{
  "encoder_arch": "mobilenet_v2",
  "model": "audio captioner",
  "dataset": "synthesised imitations of 52 everyday sounds, one a clip",
  "train_examples": 39062,
  "gain_aug_db": 6,
  "noise_aug": 0.002,
  "n_mels": 64,
  "hop_length": 320,
  "input": "log_mel",
  "spec_augment": false,
  "win_length": 512,
  "tokenizer": "char",
  "vocab_size": 31,
  "encoder_norm": "batchnorm",
  "encoder_activation": "gelu",
  "encoder_drop_path": 0.05,
  "encoder_depths": [5, 5, 5],
  "encoder_kernel_size": 3,
  "encoder_stem": "deep",
  "encoder_expansion": 4,
  "encoder_widths": [24, 40, 72],
  "fusion": "cross_attention",
  "decoder_width": 128,
  "decoder_layers": 7,
  "decoder_norm": "rmsnorm",
  "decoder_norm_position": "sandwich",
  "decoder_activation": "reglu",
  "decoder_mlp_ratio": 2.67,
  "decoder_head_dim": 48,
  "decoder_fused_qkv": true,
  "decoder_bias": "all",
  "decoder_qk_norm": true,
  "decoder_parallel_block": false,
  "decoder_inner_norm": false,
  "decoder_positions": "learned",
  "decoder_cross_attention_every": 1,
  "decoder_tie_embeddings": false,
  "init": "kaiming_normal",
  "residual_init": "zero_last",
  "optimizer": "soap",
  "beta2": 0.95,
  "learning_rate": 0.0042,
  "beta1": 0.95,
  "shampoo_beta": 0.95,
  "eps": 1e-08,
  "precondition_frequency": 32,
  "max_precond_dim": 1024,
  "one_sided": true,
  "adamw_lr_other_params": 0.0011,
  "max_steps": 2900,
  "batch_size": 64,
  "epochs": 4.8,
  "lr_schedule": "linear",
  "final_lr_fraction": 0.1,
  "warmup_steps": 80,
  "weight_decay": 0.1,
  "adamw_weight_decay_other_params": 0
}
Rows from block 2 of the text decoder of a small audio captioner, named by matrix and row number. Rows with one number belong to one neuron. Each number is 128 + 32 x the weight over its row's rms, rounded and kept within 0 to 255. All counts start at 0.
After each neuron's rows are labels from the 100 texts, of 14976, where the neuron reaches its largest size: "fires on" is the input token at the peak. Only what is clearly more common there than usual is listed. The data: synthesised imitations of 52 everyday sounds, one a clip.
# gate: MLP gate (decoder.blocks.2.mlp.gate.weight, 336x128), inputs 0-127
# fc1: MLP up (decoder.blocks.2.mlp.fc1.weight, 336x128), inputs 0-127
# fc2: MLP down (decoder.blocks.2.mlp.fc2.weight, 128x336, transposed), outputs 0-127

gate.186 [212 124 127 157  63 136  56 154 133 135 117 151 128  43 104 142 140 143 113 126 126 181 150 163 119 106 137 190 145 183  79 132 127 138 152 165 127 164 133 118 149 189  99  82 151  93 123 162 192 124  93 105 141  88  88 143 126 155 106 145 102 121 185 111 115 150  90 151 121 154 151 130 157 116 175 153 119 134 117 153 139 109 123 101  79 146 105 100 197 130 123 201 156 193 109 133 116 157 181 119 197 188 122 151 137 151 189 146 111 100 153 119 116  89 136  77 115 118  99 135 125 142 150  62 118 123 124 160]
fc1.186 [152 144 107 118 125  81 189 128 134 163  91 101 147 117  99 140 130 113 193 124  96  94  97 107 104 154  83 138 165  95 100 172 107 185 136 156  53 154 111 155 110 109 137 181 127 104  96 125 126 126  98 144 112  91  58 140  89 164 103 102 169 133 151 127 122 184 101 168 112 186 169 139 117 137 123 197 122 142 178  74 150 164 156 102 109 136 107 180 124 157 146 128  97 139 142 112 146 110 107  99 143 101 188  99 102 181 216 138 100 194 184 139 116 160 112 114  98 101 151 140 178 130 157 105 129  93 184 100]
fc2.186 [101 107 100 120 132 122  86 150 105 131 138 151 113 131 147 126 138  76 110 123 179 154 105  70 141 131  73 109 176  71 152  69 120 124 112 197 103 104 100 111 148  96  44 138 135 172 161 100  93 133 143 115 114 121 112  70 121 169 129 128 114  91 124 116  60 155  81 143 107 131 147 110 156 150 148  81 124 139 111 156 142 121  93  54 115 100 168 163  87  83 110 116  87  92 182 120 132 164 190 134 101 123 124  87 104 120 121 150  70  87 137 114 159 133 151  77 154 111 154 157 133 113 223 141 132 196  89 168]
fires on: "r"

gate.273 [157 103  92 170 163 128 106 141 137 121  98 153 142 133 123 131  99  96 107  86 128 137  95 149  84 144 152 148 163 137 118 153 125 127  98  70 149  58 159 121 127 134 139   9 150 156  92  90 132  94 178 169 154  87 134 118  50 125 146 110 104  81 147 156 148  98 147 161 131 163 191 118  72 132 118 126 123 129 175 160 111 140 102 213 175  99 145  85 152 143 121 139 190 144 104 127 132 157 103 135 108 150 169 151 133 155 154 112  79 125  77 147  94 117 142 164 130 143  82 108  95 170 110  93 210 150 108  87]
fc1.273 [ 85  72  90 127 164 119  96  95 136 146 201 143 147 103  98 140 101 182  62 137 127 150  65  98 113 130  91 141  87 131 129 156 122 142 155  61 131  35 184  90 119 167 101 145 116  84 152 119 114  95 135 125 119 144 115 130 123  99 139 117 124 100 143 127  83 117 103 118 114 108 135 119 113 115 118 110 125 119 115 118 115 149 127 130 139 164 138  83 111 112 154 117 166 127 159 146 157 162 117 169 127 127 101 153  62 159  55  77  73 113 153 207 131 135 116  36  66 135 157 109 184 148 178 110 134  87 116 190]
fc2.273 [119 108 136 152 146 190  56 154 189 183  75 136 130 151 114 165 100 142 155 125 173 112 152 125 130 211  97 137 147  74  90 156 100 186 110 128  87 107 119  82 122  85 178 103 161 161 114 131 133 143 119 110 179 173 151 160 148 182 134 112 114 121 148 103 132 136  88 157 162 158 166 134 144 144 150 129  83  88 102 112 103 136 118 157 197 113 161 116  98 124 164 155 152 200  89  72 162 117 114 131 139  98 119 146 147 132 154 122 102 146 104 121 173 114 125 103 174 151 115 188  82 111 142  40 165 167 164 119]
fires on: "r"; "a"

gate.184 [127 163 161 134 132 133  79 152 159  90 134 152 142 115 151 182 127 143 173 160 126 172 140 149  88 128  73 178 117 186  70 131 118 156  73 131 176  88 161 151 179 183 216  98 157 131 157  62 156 194 152 129 185 115  49 122 155 157 138 113  93 104 114 142 166 134 107 108 141 121 131  86 165 161 115 132 113  83 134 133 178 171 119 121 122 145 184  90 164 117 137 129 116 118 141 101 132 170 136 117 106 117 121 165 122 121 123  46 113  86  62 129 117 152 132 152 141 148  92 109 154  84 118  65 142 156 122 114]
fc1.184 [168 149 136 119 158 173 109 152 143 119 121 144  87 116 133 126 104 120  65 116 126 137 124 117 141 125 126 127 134 128 171 166 110 181  81  10  97 158 130 116 119 176 125 138 117 102 136  83  85  86 135  75 126 175  93 129 126 125 184 116  98 171 105 175 108  81 134 154 106  64 114  84 158 123 123 150 144  96 174  86 170 104 143 160  99 156 109 159 123 136  61 139 144 156 154  69 120 125  73 177 149  73 144 162  84 131 161 101 100  91 176 119 169 125 160  68 154 140  62 142 180 114 146 103 108 133 148 143]
fc2.184 [120  96 128 160 132 153  89 173 125  77 138 123 117 116 123 178 227 153 125 115 135 139 193 153 156 181  91 156 145  95 138 111 154 158  96 130 165 162 128 123 159 125 143 199 144 124 156 118 131 177 113 133 110 163 186 130 111 125 126 103 127 123 207 158  90 169 112 162 127 130 180 172 133 129 137 134  82 118 108 163 116 105  97 112 177  84 173  92 107 177  62 177 160 143  77  92 151  99 115 192 122 102  73 175  84 106  76 108  83  91 131 115 148 158 108 184 151 156 100 139 122 137 143 112  95 123 163 116]
fires on: "r"

gate.272 [148 121 105  87 114 113 106 150  50 117 142  80 148  93 160  85 130 152 140  77 106 128  80  81 193 151 121 123 176 128 145  98  90 166 104 151 111 221 154 195 105 135 175 150 137 173 161 116 114 116 114  89 134  97 141 165 142 141 182 156 131  74 132 146 136  99 139  80 114 167 174 147  76 169 117 125  87 115 130  93 133 126 171 126  61 146 125  84 112 114 146 115  96 168 111 114  82 150 169 157 133 106 108  81 183 166 153 122 138 104 126 169 159 136 127 118 122 120 170 139 131 108 191 106 137 191 190 160]
fc1.272 [108 150 109 186 113 117 108  93 162 118 119 149 126  73 114 161 138  83 119 145 114  74 162 148  73  88  77 124 139  96 123 122  74  81 151  99 131 134  98 120 124 137  80 169 117 115 110  96  79 121 105 120 151 167 119  95 114  96  93 178 114  97  96 173 158  99 148 140  98  52 119 180 158 127 133  75 152 189 168 193 113  84 177 151  87 152 116  94 140 131 169 172 169  91 132 116 123 116 152 142 168 143 119 171 114 134 104 108  51 111 115 139 144 102  86 156 134 109 122 125  71 158  38 180 139 141  99 112]
fc2.272 [140 106 169 104 103 127 162  84 158 103 125 100  47 116 113 165 171  91 196 132  89 113 125 176 172 120 158 151 110 156 146  69 113 127 189 114 115 207 110 135 137  79 145 141 146  88 132 133 132 158  74  90 120 153  83 170 162 100 153 127  66 102 149 129 140 160 129 130  67 126 167 107 144 107 119 164 114 160 115 105 112 162  94  91  76 176 134 122 171 141 149 118 164 139 134 173 148 154  48 162 152 121 129 189 118 114 192 142 154 144 103 134 170 114  75 127 123 122  82  95  96 106 162 129 134 159 179 163]
fires on: "f"; " "; "n"; "r"

gate.6 [120 124  93 120 165  42 158 135 190 135 119 122 127 124 116 144 133 158 114 163  77 107 116 101 164 121  74 168  85 152 162 129  47 139 119 150 135 133 142 157 164 134 151 130  88 119 134 136 187  76  86  99 149 151  88 121 131  92 139  99 156  80 127 155 128  97 159  98  81 178 141 128 162 158  89 140 159  93 105 166  77  75 100 148 145 163 138 132 221 127 164 101  90 151  98 156 101 164 169 118 152 162 188  89 139 155 135 124 113 127 137 144 175 166  83 131 108 147  93 211 127 110 171 106  98 156 163 130]
fc1.6 [146 130 143 112 124 198 160 131 100 154 176 165 145 123 113 124 169 117 199 135  88 107 160 122 127 112 134  59 122 161  89 129 165 163 146 109  59 118 138 125 137 168 143  74 152 124  58 169 121 144 128 128 105 101 116  88 145 136 116 154 117 178 158  81 152 169 148 155 129  97  88 107 160 109 147 151 119 115 170  57 134 182 117  82  90 137 123 108 151 144 106 150 157  78  99  59 127 132 104 131 156  87 151 154 149 160 179 108 135 182 146  50 113 137 125 134 152 120 147  34 181 125 132 130 141  73 138 178]
fc2.6 [ 97 100 111 171 148 111  96 159 133 239 105 149 142 143 135  60  97  84  80 157 121 148  80  91 125 164 135 155  87 143 130 145 144 156 172 165 121  39 171 137 129 136  98  75 128 128 144 146 120 143  98 133 133  94 149  69 113  94  89 107 150 150 149 164 102 113 112  68 161 157 125 122 112 136 142 136 176 138 118 137 115 106 116 221 142  77  92  86 107  92  81  94 173 146 130 153 139  97 147 131 140 189  64 101  84 124  70 141 144 120 118 156  98 118 111 122 129 101 149 176  94  89 164 110 131 120 163 142]
fires on: "f"

gate.18 [126  92 136 147 116 147 166 118 161 120 104 100 196 127 125  78 119 122 133 117 114 132 118  69  73 149 115 152  78 170  99 152 124 153  99 158 145 111  92 103 136 118 150 123 133 170  63 112 119  32  93 111 147 125  68  96  85 208 178 128 115 112 151 151 159  93 128 123  99  99  48 140 162  89 117 107 138 138 163 139 156 120 110 124 111 112 149 188 113  74 123  69 110 126 166 147  88 126 153 169 140 131 120 164 123  47 124 118 125  59 164 108 154  91 131 115 120 129 132 109  97 173 120  91 128 154  78 201]
fc1.18 [143 123  58 153 152 104 194 132 110 123  79 115 135 139 148 120 188 170 120  96 143 101  96 145 161 112 182 171 158  93 164 136 178 143 144 105 124 118 119 123 124 136  71 129  72 152 130 170 199 177 166 153 120 173 128 175 157  67 118  98  99 126 130 103  86 190 151  76 158  98 173 115 108 112 183 135 121 132 140 156 161  82  96 126 106 107 120 150 142 145 112 137 140 123  74  98 128  97 119 135 120 140 127  96 134 185  76 173 136  92  79  85 104 150  95 158  85 142 148 134 144 125 182 184 210  87 130 141]
fc2.18 [110 119 153 129  81 142 118 108  49  75 210  68 104 141 145 151 107  86 164 169 184 202 209 128 111 111 122 136 155 131 153 122 117 133  82 105 196 156 142 109 180 165 158 198 149 153 145 136 146 110 123 152  76 174 122 165 109 144 138  82 122 125 132 122 162  60 148 106 142 124 134 116 141 111 121 126 132 152 196 136  77 108 108 150 177 144 107 130 152  91 123 113 137 104 116 150 122  95 104 127 104 169 127 101 125 135  55 143 112  91 116  64  95 139 185 164  98 143 155 140 165 112 121  83 140 116 173 143]
fires on: "r"; " "

gate.201 [134 118  99 157  90 104 147 166 157 180 167  91 136 129 135 112 167  94 123 117 148  99 176 119 167 192 109 109 163 155 167 116 131 103 161 107 216 116 129 141  89 138 132 148  95 121  95 152 119 107 155  98 154 115  99 159  60 122 141  86 161 158 147 128 167 136 152  96  81 154 126  91  53 147 169 121 167 158  56  94 146 161 134 173 155  84  88 107 119  99 166 211 139 101 116 101 128 130  92 125 147 126 121 190 167 144 185 133 109 124 131 142 115  90 129  85 127 146 128 149 165 160  85 196 145 176  93 175]
fc1.201 [ 97 132 107 101 145 149 153 145 127 121 124 154 169 109 107  98 116 111 106 145 141 198  48 149 139 128 116 140  88 103  87 151 159 158  99 186 126 174 163 158 130 127 103 138 128 101  74 105  66  70 144  75 108 144 130 108 139 131 126 177 103 122 136 176 105 155 145 132 128 140 152 148 138 187  84 116 129 179 111 148  94 193 169 140 112 109 115 212 110 142 137 168 135 169 117 129 105 149 116 207 142 122 144  60 126 132 127  88 102 166 103 120 182 151 131  86 108 166 145 172 111 129 197 134 188  82 148  57]
fc2.201 [168 136 131  77 115 167 160 183 154 103 136  88 221  83 132 110 159  98 198 134 107 104 129 145 141 153  78 140 175 154 133 132 130 120 162  79 161  95 116 199 146 141 161 147 159  66 104 139 141 177 100 142 139  65 130 170 134 145 124 151 152 105 146 142 141  95 116  93 151 170 104 186 135 102 134 128 154  26 122 143  82 155  94 144 158  82 105 163 107 121 150 143 101 121 179 120 157 140 126 143 179 135 117  81 178 157 147 135 124 105 107 112 119  72 133 121  89 142 148 160 153 119  92 189 167 148  84 151]
fires on: "f"